A small image denoising autoencoder, trained from scratch: decoder norm instancenorm, decoder activation silu.
Rows from block 4 of the encoder, named by matrix and row number. Rows with one number belong to one neuron. Each number is 128 + 24 x the weight over the matrix's rms, rounded and kept within 0 to 255. All counts start at 0. Numbers have three digits each.
# fc1: MLP up (encoder.blocks.4.mlp.fc1.weight, 512x128), inputs 0-63
# fc2: MLP down (encoder.blocks.4.mlp.fc2.weight, 128x512, transposed), outputs 0-63
fc1.256:143117112149127107140131137130117131122120082125131185133096097086166119152134136138147128090112099105141159122141118103115080116111090153129143064131156119129130074101142134121123101157135155
fc1.257:106108089143179176100098149145108156114171058092153098116101158114096151138125163116102142123090162151093124105136087127136149131105129148109147121189142144069167094155129109112119143139120137
fc1.258:127159140131115132135108150098140113115087095118117148101141147135116115170128115144151147162145138113132120137125159155119125132119147132164112121150147118144138149125134155118104158122098117
fc1.259:103178148120157139131120159117099104132159153139106126087114121130093187116136124121154121097101123108121133112132098084158113138117120145146105143147111149172144135103134116169148110160131132
fc1.260:125125066124098148139140161148145160114095139176123148144126132114168088125147137102125078169128081111113128164146114104139100145150113109099124118120116128164138208129137128115114116155154119
fc1.261:106171128101135127143111138157180178072115137148144145169085122175143129085101157114110103100149111159138113091171115099163101091111090132113090158156155109163183150083171111131122094100168159
fc1.262:133141118137130078121139121094128110150086144103128109102123135114145166120123145122118135160111133127136122159105127133112116141161130172138083110173107144141144140082137155159156148068140077
fc1.263:240139159117105115142083155101117090135142081145166109186142101135136120104124216150138172130105090121146132090136088089118108187115128132119133075176117142104122102089135135107140091203119145
fc1.264:098107190084129151149160092165180105083127093000097127142093129134144075097098112128131159166090128142171181085099213142085069153190047073077154095148141096150066116073164150103087124113089141
fc1.265:133129069127139167179093072129120145114139109124093104108120139136117138183131127186106161144114111094184154133141104148125112134186103159135171076137173146050095116113111133119082151106120171
fc1.266:145152140124132096131102144091167093179102100121130174113104060182081110150156138112163089137155223115102165114185118123173162118083149115115161128144143145152113107135166116124114181138069130
fc1.267:127113143140171139114158144162099112118137098146123087126099097107128167104139147127105127163108135127174124118126159135130119127133133092136158144115098132107114142123100111133142132131116142
fc1.268:115137072110085127075146128133145104136184073167136123188145089147101112097075103172154135129109104108150117139087104075132144109113067147125142153119085153117095094173124155174126127100120152
fc1.269:117125141152113122126118103115161117127159152112185123117127140123117119106098099119107134128140130146132102131131131110151140141121126127113146121111131140147115168109142117107140119124116094
fc1.270:140142136126166144147108127106127153129109124124152130140127140096087171147125133123143136106141162094108088107121124139131167149159094155145124077137128135125101119129131161133152139116088114
fc1.271:104095091171173120142113112151125157143133117087143171109138130104116110147126155119122129119137139120138130115074141127148106105150125135172159098143123138092088113149135129114100121184156118
fc1.272:127145120163120134136118118120105122121166119159102096110136141133157123185102104076086133126129120152129104092122149160142091118094148148084142142130128084118108196131178131144103116136096091
fc1.273:137153127091096125141211137156108106100176068182116118150186101085144177198138179185166181163175139123107150110113059127109119132179126117150148111103047134113145161079120086118164076160115146
fc1.274:128123113139102173116161104126094149103142120101133161175135145155112183130138149112104105154113134116133147122154118137151164152086123113131109156089105133105110127120135123125146097131122123
fc1.275:133137179175160146114126157159114152144128094112154087147131124161104134088111131141076130126107093110117148130155141107147087121137106153164168101159109146097118092055118117067166097146139157
fc1.276:105168116133097152140122150088155155094152108149110133138117112114172142144110121168091107148080122123103153124150117173103147075125144145105136130135131125113160078112157137096128131122129097
fc1.277:150156132159118118157123163113126135147134093124144119131176100145118127141141130136135116107122146139116125120112131112109096138131131148109112125125124097120095112139127124142128127109144095
fc1.278:126159130089158103131109151135161121132097176135102187153116119102095098134119148155126140136076166133145142124126125109090150118124137124126115125102123127163143139135122147186136131076172136
fc1.279:125109143133178100149123104130145115111094167095140130122134149132143146134143131131136124087109116170134119090137102134115120102136110127113087129131153174084099129155112055107152161137067152
fc1.280:126158120156147088097115157112139075132112125100139140137151132154111151075138050123152111107150130101137155118104149119079138156124082107163128122149150142149168125105117161116118123081159126
fc1.281:124156118130131148125086174105131106153175171128124174166154116117091101168166134093163150147091144127096142110107070106124148141073078173136140116170109164137135164124131147139128134167128107
fc1.282:103162110136124113093140104103116133113105122083112178126117124123116129130086121098103093165128128128130167116113143109121124136132116135121155118141168149094156140101127118126089173102104124
fc1.283:114097103187114119140112118063120078160148149119097066130125119108132151179127110159173120094210108102132140104109161112140189132164148134158099121153160199134152100165142137130208132179139170
fc1.284:118157134116157156132135155143115099129069167142138124152136170162129100155135120128149124149141145168133168145119140162087148137110169137103149167126100143125146119131149171122084070095118088
fc1.285:139144136146162097101109156160131156067132165139145129119152160123082121126100107128136149136132131124186127139152152142104117095124122128108089141141106172124156163139119116105129162089135152
fc1.286:163138083135099102123123122127135124109100126092047141139189109111120117102163167170063115103158139140134132112081187112119114096189168165125174075145170107099095128127107151124147134155144129
fc1.287:100113129128108158129136099125159136134171139113105100121147163146127109141154168127120131145111137105177078131122111089132141130122113121129080142131112137141099101130179126129163090153121097
fc1.288:165134112139145148110161114163136144143124186113149146120143102081144059164122152103110114135137104122106099131108117136139067105162137144134150135076109087136150164116132107119114119094121109
fc1.289:106121144117089099128143171124144139139116122121128124138136133109129129141156111114129110117125126124096124108136103096149137136092142169142130164129092142128119129131139132100147109097133110
fc1.290:096118103126132142150163107132086140157137146108165108133169121134102108124107111129129140136141122173132150164135091102148146160156095093135140167113113102093136140130127138143122096113146128
fc1.291:130123142101130127102120110172167136157127135127044160107110124142151132120129151149119154100112120138101166125141098116122125117117102134119097106116128139149164116126099112147150108118104095
fc1.292:114128102114153123130106152158104141161122133183127084148134111129095101122117131137160102116118130135122133136151101083159152099081142110109142142108119087127141111117123106130165148125109138
fc1.293:136109130134141109160189158099131112117150109141156122172099122143161141159095110139131112110170113119168138148154104101088149134161149103120142136167122136141141138128117130126118132145110091
fc1.294:127118152103150124157135158094134154078124133140108134093121106138121112146131111149132095123149141160077115158158104143127137113169124069139134153187178082149147128178096122151092101148112117
fc1.295:135099126124113117155114135099141117138123142111136113119146116098110113104140115135125152145096144106152130142113106118135134124158142110128119121129135139131147138108113120099120141130130125
fc1.296:128130141129146170118131109133093124141126123108149107125159164131136095132143159115108129107115158102193125149144148130133113115085154156118144154133095122148120121117128129086140111136155126
fc1.297:116121091101100150134129155105131150092129111143105125129109145133107151116144099118157129109134134078141098127150121113102109114171150131162145133116103145123102099111137111134137120116128117
fc1.298:126145088171104142120125129108113129064075140117180163086108158093119196110155105112100135178165119078142148117113139123086150146137101174078125154127127131137156141126131107076147162124133114
fc1.299:149130123085120110141127095130130138132134091111098139123116156149122144148142133130151119148150110100153128095130121163139113139132156125142098124170147132113121159100112144137124142123122139
fc1.300:107112088126145143088097138132143157114151078075071095154155096140156118191149114092081125133146111097134100093103140115160098139151140142156103088108181121143146126126105132108106156158109147
fc1.301:112140136113119158163125120098102167112122152113123133107123099147137122135126090164135093119156097130140103128131105110170094122116149140105153106124158114164134140142146120094093133176143142
fc1.302:143117136084131130153101117120154141121144138130152115104115164119116101127108149150180167093118127138183124147123146141152105098140117098109134108124141113153110112150123109099069136075073133
fc1.303:137151132139151133115120156099165096139104102128129108144122117116105157127127131130084144142112139142112138123106132159136145153140112148096088133126141150131136102098144117137124147093138132
fc1.304:150131138124129132113129119129128159121113106165140156097131146088131094128127132156135121122119110118120121180118146142147138139124114132124139116137124097104143096138123120161073120148132114
fc1.305:152129120129141129156140219133120100143114104107112133155115119148129123126121127127104172112099170115133151103124103102132110170119127145154164118127117096151068114146146094154174080085162132
fc1.306:135149125136100128125132149117126142130121135145121122123139157156140108152123123123130117139113116150138139128116123102102129124129137129133145139129138092078175120111114138089129150111129133
fc1.307:085117146150125165151141112144104142140120139153143108106088144157091162147122057121142127113138071115092142088123097139179165138130130179120125129110104148109100118091136151145120147100119100
fc1.308:137148103156110177159132099135114107106130076134155142090160173140149117116137128142130099092132136120092117162093084131141093125123080141164146135157193115101110170141110138130124133140143119
fc1.309:167123108099141142165111143100143136134113106112137095134151105137104122156138095137143142106118123135147106141114141074164158065126145142100154122127141135132130108122143139134118156115105128
fc1.310:149092106135153118145167164110159095122146163120136061152100082113168167137094070176152133115102068146089169106103123173065161096140161151056105106115125123121094100179146151086148162110104163
fc1.311:131104137123139140137105129139110125121129130154167094139147072118127092115109133151132107118112102150107110169113142117159091112116114108156130109120081132127122124133144132142084127131161188
fc1.312:158141169156127157121131135121114082187102113149176148153111163114079085143112172111155116211136117091048154129112157143128117128149128115117134151030192095081084139148085056087147113156129143
fc1.313:123124132139141133097142137131124124138152136137116131131151171128124149129135137122138117111150137140135129126139144073169133125127135124142090121142126126118107144127143111097115114139141160
fc1.314:141116128129129161124137135156146126130143125114170148145156102130118123137123120098141136138120130145169093150135155115106167136124156101119126131157116125161107115155107148127122118141101118
fc1.315:112119091128131150139142125148100122145130114148131114086103149088138135141147155128134099086161143142109143129146176121099120124152120172145147139065089177089141092110133113182095128119125145
fc1.316:092162158118139100127109108118142114111118152140128141107150158115132115155164133106126136095085120158135121145120131134178097152145109160129112115146121116127133127143164142138108122123144118
fc1.317:106163178127109117154181119101091158112128059132117144066105150161127093147115141154175130155119168152163139169151105125119102099167115132122155066159108090111115141126132112172133128168121099
fc1.318:131133148145100153131142130125125119149116124119137125147174108120132116126138126127144140130133109146143151128105126141155148142158129138137107103114107129107125144112102151134130120152136120
fc1.319:119111099123131124144144163163092160161121153096145126178104131148142125104128134118107105142117136138116130156147139137136162115129090104134135137086111109116096134138139153122130144125164119
fc1.320:084122107129145141110144123132129105167152123095170152154161101114105139140127185101178136143106131147098096145118116099125122150135092144117159099147111118159134148166163129140145095123151115
fc1.321:124092163127125120130128128151146152130083144118137119140144092151096102121149116100099143118147155140133113109166135104130150187140150128152130158168105146168092150154118081132121128139104118
fc1.322:128151123150151130064147110148068092047174167125096066160116144162089155110130134132159152124130161102067172166080131090134126157085122108154149123090135111149114151185112086150158124062090093
fc1.323:101093101117100122155164144125152120084138175136147100106118110133124142133138094104112080118160128086140137103135115143147153142137153141132128102098160110130102175119073149152143167152079101
fc1.324:143148105154125149156149131129103126116138133118123131106108127111131147112128135149153128095155142124147122148154140175115096148123114162139136135157133114107086141147150137163133121117143138
fc1.325:098119115126175137110184096094129134156102167119140125155107104129125167147165121112121179113123170100117143116133134093128164123168167139138131155096171153166138187182066065151145096092081100
fc1.326:125099092136124075109158155151113132106219148056151148105172135075123165147136100147112142120096115177115142141132109113177161100135110158170079144118119142129094152103147132167147135148178168
fc1.327:134067126172124159136115125111098146106129121109146159126154119142094109121144099166164136129161141107165123173139129210111152108098154171095138104124147072121082124130084115104108148148097101
fc1.328:119141140131101135122111106145087126121089087151127089091150076122165092069111170111101170119163086127141135113154128084141164162167119169119133114127168113115157175158130122146132135119161118
fc1.329:147123154132138131141147115150142140116112129128139155099083072132164112095134101140101123144104148131109145118115146118115091099151133133153112099105150174096107158141132089140117102130112124
fc1.330:093149139137163136099096130157147131095182136139086062108091093130144116090098106120136136127120119125116150124206122116174162162123112124118101107113109118078129119124110110140122104125148173
fc1.331:120132119130150099116130125129117141110112171132118126120133137113117154105117124107142112115107129124123155118143096129117162122131141140136153102120123096127113152116134131088114117150125136
fc1.332:110158156137157103109121096126076125154139148188098129119132089127132125123128164104162151149102150105147099136157135142137159119182096149151145090133114092112150144130131050126101138136132085
fc1.333:154154145165152083143112176104096122166138156073151118150101127072174127068105105124144152161105092138160136101139148096175174154142068165159133155098151145103138160133103107123114085080096164
fc1.334:105160127124155104118162137139126103130110139128111122137099128141146133117142108129102102149161132121139169105152125177110121150128124134110122103150130134113135144145127122084149143131120120
fc1.335:092133108155121147159152117135154131127130157123157153158106120137129135143142178131122119147129092130105123099059180156116121133107108084131129059163143150124199111131173112116118141103124150
fc1.336:141117119148113204142094098091115124166128101124128136179082178089126123179173122064101138099095146119106126118184110118147114148105134129084108143150143132159140151183127133091118119090139136
fc1.337:136119102119135132106120141139130127133121117134097108124131144134091122118151153137156120113091136109096098178146146163140109169080134172169118151140137114141128128104123125142102101170114140
fc1.338:103091113154132144135142137132146140133172153154108134121104123115103161120139170112128137159135110092157154117140169092146130136147132112120115130105116119129117150080124127161126093123104156
fc1.339:214104182126077132096207133136080161126160156125146133095103103047105093121079124172142140144140130139027116053161108094150120102094166123126119152162102061112077140091112164109078131122195080
fc1.340:154111098144124121117120138126128137132142123131110139119105163122133140125121129141105146119112109141117149113121135140112131125136132118147107124133128111137129138143122116117124102126176149
fc1.341:098114103132125110121119159147108137149124128142152116105158136121135119139129129156145144124107131148135130141110116127130142131117128117121148145120115105100139094141134118131098096123116133
fc1.342:106131149107106133118157118113166152078089136160143128116135110121130140135129147146121117121125087130108120150096126120109148093101114151100132088156135105177118104125115114115156102121087127
fc1.343:138099149108189151140145105107114142122109131093111119096199092157104153120083137144126083174176156132102154153124111144134080148192113177103121127152104144111131100127128114080077127134112093
fc1.344:128093093167084124170132076145096129128100136114131082125126148184129135141153131152147143086155134142122098105147140105113135131118100111127123166147152140133106142149114110125130143130138060
fc1.345:115100136148145137095145144145142129149121121111122150130133130138120116117154132146124147120108136107127092146140143108127134143159116107153135128119115128107157127107154135129152129130140106
fc1.346:142098134133131140097123076119142147161117140092113139101139169066107131128171121116140124133126123090120131150114182137119124172138135107157114083095155139110119109141120127133136141122091153
fc1.347:119144148159110183140094217150169182112135113169115072082107192149111138144121082130193112142085116094096141084087141144129154081079058121119154138054173139090115148108137144149212167073147163
fc1.348:169052142142120107153144122187160089144160149113109143134083157129128049107130126121112119140127125134090108178119073130102096171125120129143106091189192169117089147116129091135154021113145112
fc1.349:071142125166128160199147126150146130122161107147133113130120089148106151081160151099139163116133080143105176117170133095094111082138157113109057103169153088120153137131168108136147116078143155
fc1.350:140180080115102099135147140075121142159152133140149095136130160158115116114139096089112127154123137160108173138134129142116127145133132163154150083111170121148148105131104089096148139118098147
fc1.351:082121147177138128153113138148132120113124093147082100119076090113139144138120138112131082123123124127156146132113110160162122168100147118110130149118138082181110173142102135097097139178091103
fc1.352:090209114104119146151092140121103125145150126117124143119097141139142132117151123185125125113170145130133142089125163151117137125140190125107127112112109173148115134087126112098114126134105138
fc1.353:087151163079119142165134171101119127105144148165103111096196070117148148123142127073097132080144150159111103156192123117129148188136169184106059128065078146145123136091138113147138132134084184
fc2.256:173069154131136087162130124124146114130126132132102154143069104100154142151140153108113133126103093147145129133128110100113143154115076115135155071149159118140141119118101105152107069104128136
fc2.257:093148145074136112158119115105123124122131151099104106165082110121085154159125162079128122172120082162131120113108096096112162145085135090136121124094146134182164131089113164175112099117123153
fc2.258:180114129073142163117120158123097109129135138094109108107188130098123138144142108107136131111139087177111108088145153134116135119134140135128102117121140153135126149115119133111139116178135143
fc2.259:075163142143119151148150131101145108141146128164119130148116144141128120100148095156135113099071074118124123121146138090104154124096139112181125157135125148189124119085120128141140132100138110
fc2.260:076130121097145112129156113124149114137128135109131133161152106114128170070147150109134150142142127122138136136107129125135139142098121129136115162117133110149109127103127118127157137125118116
fc2.261:115171134144131134146117150149187143103146113153152158149095137144139121081134149109116070116168121128150100085142101125163119120133081127123115145158121150175152125096134162106124120113148154
fc2.262:136138153155117086142139136094130119177062142110164110106139155128154139153104138124144095140129158125127119130085138149129122149154112146139123091158079131121141139097149162161154113091164105
fc2.263:224124145139094110144103145088113098166145109144157125174122104163159132095129195167091146105085083153139158077128077107093125124106153136135105073179139134129081088160132103125154102210110165
fc2.264:094116184084148128127143114145151112108107098051149125136128123143152103098096122140138155177130144145155168100152182153074113141188064083084132083121125144148077116075158139110120108116089160
fc2.265:121150197118117095070158165100163095167143126161176135127169101122149150069104136114152085123126109158054109126108171108149152123124134151114111142149106101207144117111166094149148102105150076
fc2.266:116077127140136171108123125142123154094170151126135113158115176081155143105104142154138169102151070124132095137078170125135107122148148157111074107110097097140128153125085108157151111123161145
fc2.267:127136112158098149123123100107119137115179149133115125151117112142124141113146156168102164161138106151114149125132136129116085134130126143151144075130104105138086086100124083132163157128131143
fc2.268:109151083136140116082157091109130087153155083167124131179157087116127130074086109163172127144099119127142124151089110116096151140116103140129112143134150174162139147138135152129132149086128171
fc2.269:098103123119164162131138120111138142100166134141070133129144109122091125154111097114162135081126083125151124132124134125139123133144165146117134161093178081095166124144124163111113163120153127
fc2.270:126109121147124101104150116139126133093085131158098120109116065124109084110111130127101123139119093130139161164153120162074115106080192115125117153117152181132158133122140097121098130140136126
fc2.271:097080131142151100122136119148130156107119123088114168097095117121123078130116127133134108134124149140135083136096130119128087116160108119139161097145110157085116115114136143079113109167160129
fc2.272:123144144105129153130133140146103144120109124103133137143114141110099127078162153185192128133109191107143145156114107120123148141167100075183126097149136168172147076107111141131143120129140155
fc2.273:162127122094062138140163124123134099102184049155125133147170100088146147154137153216165153160166162114109133089144087137123084128160130117133180092084061168133151151065122113139157094148127138
fc2.274:138144149139098069124129172121113119166126107132160120103107128122147078155104114136119116143112128125131122120129203108140116095155108123115144105157148085132156114140136159143090173083166132
fc2.275:129114067097103114149160136111167107126114155150101157093120139077147137163135132107180110130130169162124127156112113153115141131121143107099103139080139113150149169189116143166095146134143091
fc2.276:126154120123090157132124136113124159063157079155133130175114106111161101142093143137084109143058122108124174101167127147099150137104160140139153122128123112115123096103142152100080079121135098
fc2.277:127120124113133125170121144140111151140128112120101150147087112135138112129113116165143103155155113140131138134136136142126126145116145152096097140130126135086157134175147151140116146116133108
fc2.278:127130133107155104132142166137135160115086123134100161125141131101126133114127116102106146116080146126149093104139106083127136122115124144120155121101163152141117146139148149139155116124118116
fc2.279:148128119144144180110117118117128132138129106129133126128114117154121140148127093101119146163100134112132155139158141148086151119127115107091155133119147091150135075127132129110102077173183153
fc2.280:132121117128132156135105123121110106137107107105158117112128133119152112123096128150155123107137097132128122129134099113180098140134121144159058097138140124128103146158133129171117147133132148
fc2.281:142112117121108113140167113147137160112056078125122106111130160119152146111094122161076058093168073128137129156176174141109107132167146101133128157094135083126137090133125104127141115093142117
fc2.282:113121109105147154120112129133124130122104125135083131111106132164151085097147125161116147120148124111170097097120150156105124193127145154144135102147152126137102146126086126137169127088113126
fc2.283:165158158072149159107147156192145162099094110134155175120139151136132102059147138093096107141068160146139118154179116119142105103090119130129147137106118071157094141114097080127086113071122111
fc2.284:101158106133121125145156106104113156129137090145144086090137137124150123102137127154129123160130124095148157141141157072128161101114152157110157098071151165179156160136132135130105097156106197
fc2.285:161137110123137115144144137135110145121099136138117132101128112108083106169137120117116138133157079133124158127131143120096156094110107109095155130123120098127140149115140138120119135116135127
fc2.286:061113161101141146134123150141141096173173112138195082117082158139142122126085122066171130141103110148120085145161093136156157170097057119131076155105099124177153172134178089152120139111123110
fc2.287:102130154169110102124134169102114137131130107116142124119126141114105143132136117135123102116096144099115132137136154103128119091137137144131112107095161133138142122142124136168130113125116148
fc2.288:078124143125112129140143076140103096112114130132094152145123150138136185079145130155129184111110153145132161138116151088141133128083149084133074156100115181145106133130138159124130130155131151
fc2.289:102118134101089125124154153128153123146101103135083177138154119111088097124162082098142111112122104122128124125073113120155143170150120150135148153085085117116180127133158158130135122114146108
fc2.290:087073108096133090161104106134091132132152101109091130135138127155096121152125121160126103149175090190149101142118085094161111103130142118111145159129190098104156106126147152116127148102142133
fc2.291:109113102125138135108143148089079113138106118121182095139160148118160126179101116129135127152126111104149109114153132150145127130134156152127102145128122086103123126139145114117080137159143170
fc2.292:092118123155124148124106104113100173123133118151139128137121107157132108111135134121182115136090128146116110110158104144180143093109158109121105140140114080109141080116121127142141141110144141
fc2.293:097129120141133146110107119158138076121143173132123132104134110122147109117129137125115125126133136157139117099119141124148130138152149129137108158175129083094120140125132110100132088145111139
fc2.294:101148118156125128103116127186137105171150132130141118178162152122108158128113141108135167143120104134179162103108126141138119152106145183107122099094126173111116122093146151102170162101133131
fc2.295:105139122141109113124144124145096145098138131128077149150129165120099147136116142123126116097116094150129098137149149131133124124103129117146133151143135139122127116138115132142166107111130135
fc2.296:148132137121104121131177148107152126100131137140169128097150157124105123132132109183102134128133098123090138131146109139120087141121143136104104120123096152133130148102098153157183072139139160
fc2.297:125114133150131177140131115150132111102155134148101137083095142114122139150105113081168124122144120117135146161174129154129106133177127106143159132123160106121114139139132132134134117139097111
fc2.298:106110165110122115114115108109138120174144137135085127170112104164142079146124134150152100096094176160095120151151113148202105134096128116164140146149129094107135129140100129141111113090110154
fc2.299:081164107135119127142108125104118097121125127143136128123121104158115154134094100123123139089125146127138114161163133150138135117121152154143158103118135135124138144126116106119094123149143113
fc2.300:118136132130124139134117114131119135143111120117125085118164106096131097099148126127128123124146118095157138132152130080149157104127151163139149124088137085126123152124101158123109113133141156
fc2.301:169131097149096121121138137150162108129126097154120124163121149104112117115136125053105154139095147115104138148130104140126157149118110142150126159096073150074140129137106118137155126100124125
fc2.302:125143151121127094155109128123099148134088181145150149136122106120090104075148146138134142166147155152118140109125123132140109109125123142130144119139105139162156143148143124102146141106157105
fc2.303:185155142146138153143132134174074127122102110125127149090135153135144102144134131095093099124156133160114126157112114134134151081118139107139117126134144129141117154100154132127110135153135122
fc2.304:110136144187128143127100135088144146122105119136133134143122120103116125123128157152137148140110121130115125153121171132113140129169124103123154096142129115134141126142123112119126163127123146
fc2.305:125116121095132120151107168146146149110085107091147129151135140145117112093128137120145136100111132141163098117141054101128146153115121131143147129129153095105135119135127136121143117138172173
fc2.306:147150124134122120141121131090108153118136110131111138144123138122112134151139146102154141113118068157136123150112139138120133164132120108133116132139159090143097160142123144128138113101099149
fc2.307:133137174139113148201129118114139161142128134170111122129081151177100162110151066103174078080115049120130109101096081124161179165152131169108104143112081164109118127127093152152109148100125099
fc2.308:106135131113131088103130135098157217118099127123146131126110089145094186092116175112122140152137127112141137111149162160094139067126173148108131157096112140120147145092107114118154147140116127
fc2.309:099130104127145111151127158092119092124125096151102119109082112105141173155125164197137145180131120119141148121121127127159120156132132133111102129160160136111128134132128152146121151127107167
fc2.310:157110092154184119149157145124140131119152188132142100131108117097135152124096095129125141130093063147121142116109151163027132094168129146085145118126160116118096105181106103118137154135138172
fc2.311:154135124105127123145141165136149134159142127114150126181124162122124115125112126144155133115106140126157131137150127139143178133127147124130161124123159163113151104116128142136153115129128124
fc2.312:075148074117134111139124136147119122099159135076118126133125086128197143094132090170110115070109145179161142108138120110148133122104128131145112082214078175151134142135159192168136127136120125
fc2.313:131132111127143132159132105120169135148129133163131133126144136146146093139146109118157143142120123093129102161124115160111108134123100122113156121096119140146128129093130141152138121124131087
fc2.314:113110138142143172101113123120105112157125146154131126088137115127116159142150109097120137137155141128172118102149177149130110094120161129117133168091148111129163111166128147135132111137171111
fc2.315:121113170133118099125106089097150136084140139086119143181138103161105142156115117125121144151097109131135111145094105147154130134083133100104097138161172077139073136166135176089153158129146120
fc2.316:117157141133111128147122111177127129138092144099095137094133124109130130148117145117112120124121137135080127136149143142166136106120096119133126137124135119117124109135093125134140103087151117
fc2.317:109125181114121131123171141128094132139123054155129186099109150133162096164150095142133130155097200110149156151128118099147109134160121131148157091127107102157132153144146126115152126140125105
fc2.318:144156154152127129122120138132100116145146142115154127117115090115156110121132112142157112123088138133128147125166150132111106083099133136149130107136130119161162100129137147137119140153127145
fc2.319:138150123134121123111125146123133123114146127174132129104089125088153174101131127134123116101134107126147164126162132080119137160110117080132141122130134123104148116100115138116158114128112082
fc2.320:097136094115120112140099131110113123132108136137117132115127080120102126147127118168111113122108126128140121113155130123144117126129161154122150120103146147110123143121119159145096144123161129
fc2.321:138152086133104134110155133104145109108135105133120125106136143133148131130132134135144081164108100107136114155153106145136131108119119125093124127110140127137150117125125169104099141133183130
fc2.322:143069122146101142168095121137158157149077134094165145130143126116174108117129138119126121122144109168154139104181108139133149105143158156086104161150105134080154121085140147153127142200160170
fc2.323:117114131158139124101140133136134125123160215085135109108127085120147127110163117071137133155148106119142116100164150133144101109122142089102113140060128070137133130141076102141119179141109124
fc2.324:143100129123146137133152137131112101139128109097118127123107157105123118121126100168140135090173133157154129176113153157131122158121127138136162120142119091092119127140111158139132121139137129
fc2.325:163128153120095091145047164161133141132153100145118131118152188101110115125085146124157081162152083146133111133128094138147118128113102127153135116133119093098146079097181172131114149134149126
fc2.326:118154184116133177149062082094146137172044132181095119168105137173130116087123136132141112135165134111147116144138117119058120178108152113101183115138137135125151077146115128108121112094105082
fc2.327:122115151145122137126127134121100124116100123156148131103131112162135137145130114118122122148154140119163112133168130143128135123160145150111116098096162056116138147101116129111133115126125169
fc2.328:150096146127152103104145169113155124085131132074163149208128150127124125123123125122150100138118151114133108101099136147132119105075152112128112135133095166147124125134129139112110106133115145
fc2.329:170155202139128126094156104145118135082113120149190158081104018108160107084120133114070101182073207115050135118158132092124131076163152141155142084120170243119105133106154122126100081136097116
fc2.330:184164121142151118149134151140115121146135148111157139145127161122128139108094153143125112149142162133126112114094139151112130101120122136137151118098121154155146091109152170142107115137115157
fc2.331:108155131148126126156163125150106110119127074127123136132129151134134147116171118130137150128151139119164118134109128145127140138128137122109096128125156110135136086108132127148144103109154130
fc2.332:100159153143148119124130071127094145170128152174076109128125093126119105111120157112197148156121132136148115158160148158173172119162079146147115106137115077121153124113118067130118139121135085
fc2.333:144169164144125126153098157090091141162173171093142120157113134095189128033112114106131140164116089112139131082126145098175163132133054153139118137082131129123103169136103102126114094076110137
fc2.334:137130140098187180137115137126135055153141152134122095119159096108141142131114126115118126133115117112131146164111130122156143139151127138137140137109099113169115127109151169123163124103157131
fc2.335:141129134133122145138120145137131148103112117108141119154128140148143126107123173123141155129133130156152110089129107120109131137137123144123147106130134118114163110121126126135135149132133175
fc2.336:099141135096159119117150169174146145088135177125121121082162103173136134100080148216138147141147093119159113157097148118089108129131124119126131106109114126080121095091125151154122138138128130
fc2.337:116124162142121142092119100139143133143123113126128100099130126124105113117101133146109197124146164117136120124124155143158114151132123118124140097131115161123138128147141108135111126139130122
fc2.338:121119113123083124116136126117099157119193143126133128113119082094135108126142140136114113163127084099119167131153111108169112135121168124131105144114093115118101137151141124148088107154123151
fc2.339:091170070124186121121064111124140111117089100125145140133170145148175132151156123102134137108126119124158143187076165159114146146138128098137134121123156197123148097129154089128160126117081164
fc2.340:119128106135110133124142102107146128131160130125125094112112143097140133134135111114145143152126135117121114105138106147110114127122145150162126133156145110135094119134126134145121169118137117
fc2.341:139131149141155102134145152130154138125096118163136168129107095131122149109140112100113134164095096169139114120109128111111162115132120128107134130093106136149101144168118161109150128113118129
fc2.342:120152108164127127106121094156129099107139115108127167141114120126133117103121109117130128128115144098134164121133146120108132172123177140153160126138155111101121133136086140113129156096145156
fc2.343:116163136134109147105137146127131132137076117149155149137137106113126162090133125139104184123129107134153140148135152128127152125101130112143123183157121115131132140161176144123144145113146128
fc2.344:143146122086180114099155125126127139116193139104165135127141117100110132120119123118114156115150124148111152153171113105150149127132149132114117122124061122126164108087139166123125107136134171
fc2.345:108099116131167181078127132110133096135142133125151146102110131133126149118157118088148130131124136119164133098143164141132116110091139126129110153092173100122133093137124150118124122154153102
fc2.346:136095146102120142130119109130125141161145164145124093119161091140108128103142098120114121119109128094118155088150136104139147103105156146147113116126110069144110114119100123135100131142184130
fc2.347:160129119115112129119176065094092093153112158095110144111120072097143104121119155096093135080151157132138096143116106114160130169141201131118080115163074126165135126131123111129081094167114080
fc2.348:156066140132127105150140132173128072136153145117086118120093156111133049131140124104125122135103131123103115177107043130087116139114136108137124103175191143136076125148157068133140029116151131
fc2.349:099150124146120148171099130166141139109136097116139139140093122136122162081157136087128106115122095160138144116155122108097123114127143150092085146124132099122181147128135151171131141138152148
fc2.350:090144152147135087126124120089122111093090164151109144111085109114095139179119142152162071187147146129145099126131132140194152119106110108122099133142096146088115143139107129108143123119122178
fc2.351:110118141144129149168125117110176106109124121134089115080102119125135134119125133135131109123116148068126136115143113144141061153095129110128128175130137094155135157118158146134110099179100135
fc2.352:113145150109103150098179115126146114156137175139112136103160117138141123111131129070158146172123139120116122147110098107106133127143133121169084151098138110132119147145106121139155117120157113
fc2.353:168098105165119131112138091148139116145153109092184144170049172143099133148114143192154127158100097104159162102085112126128128091102099092133199131161153127072159118190118153111094135135171080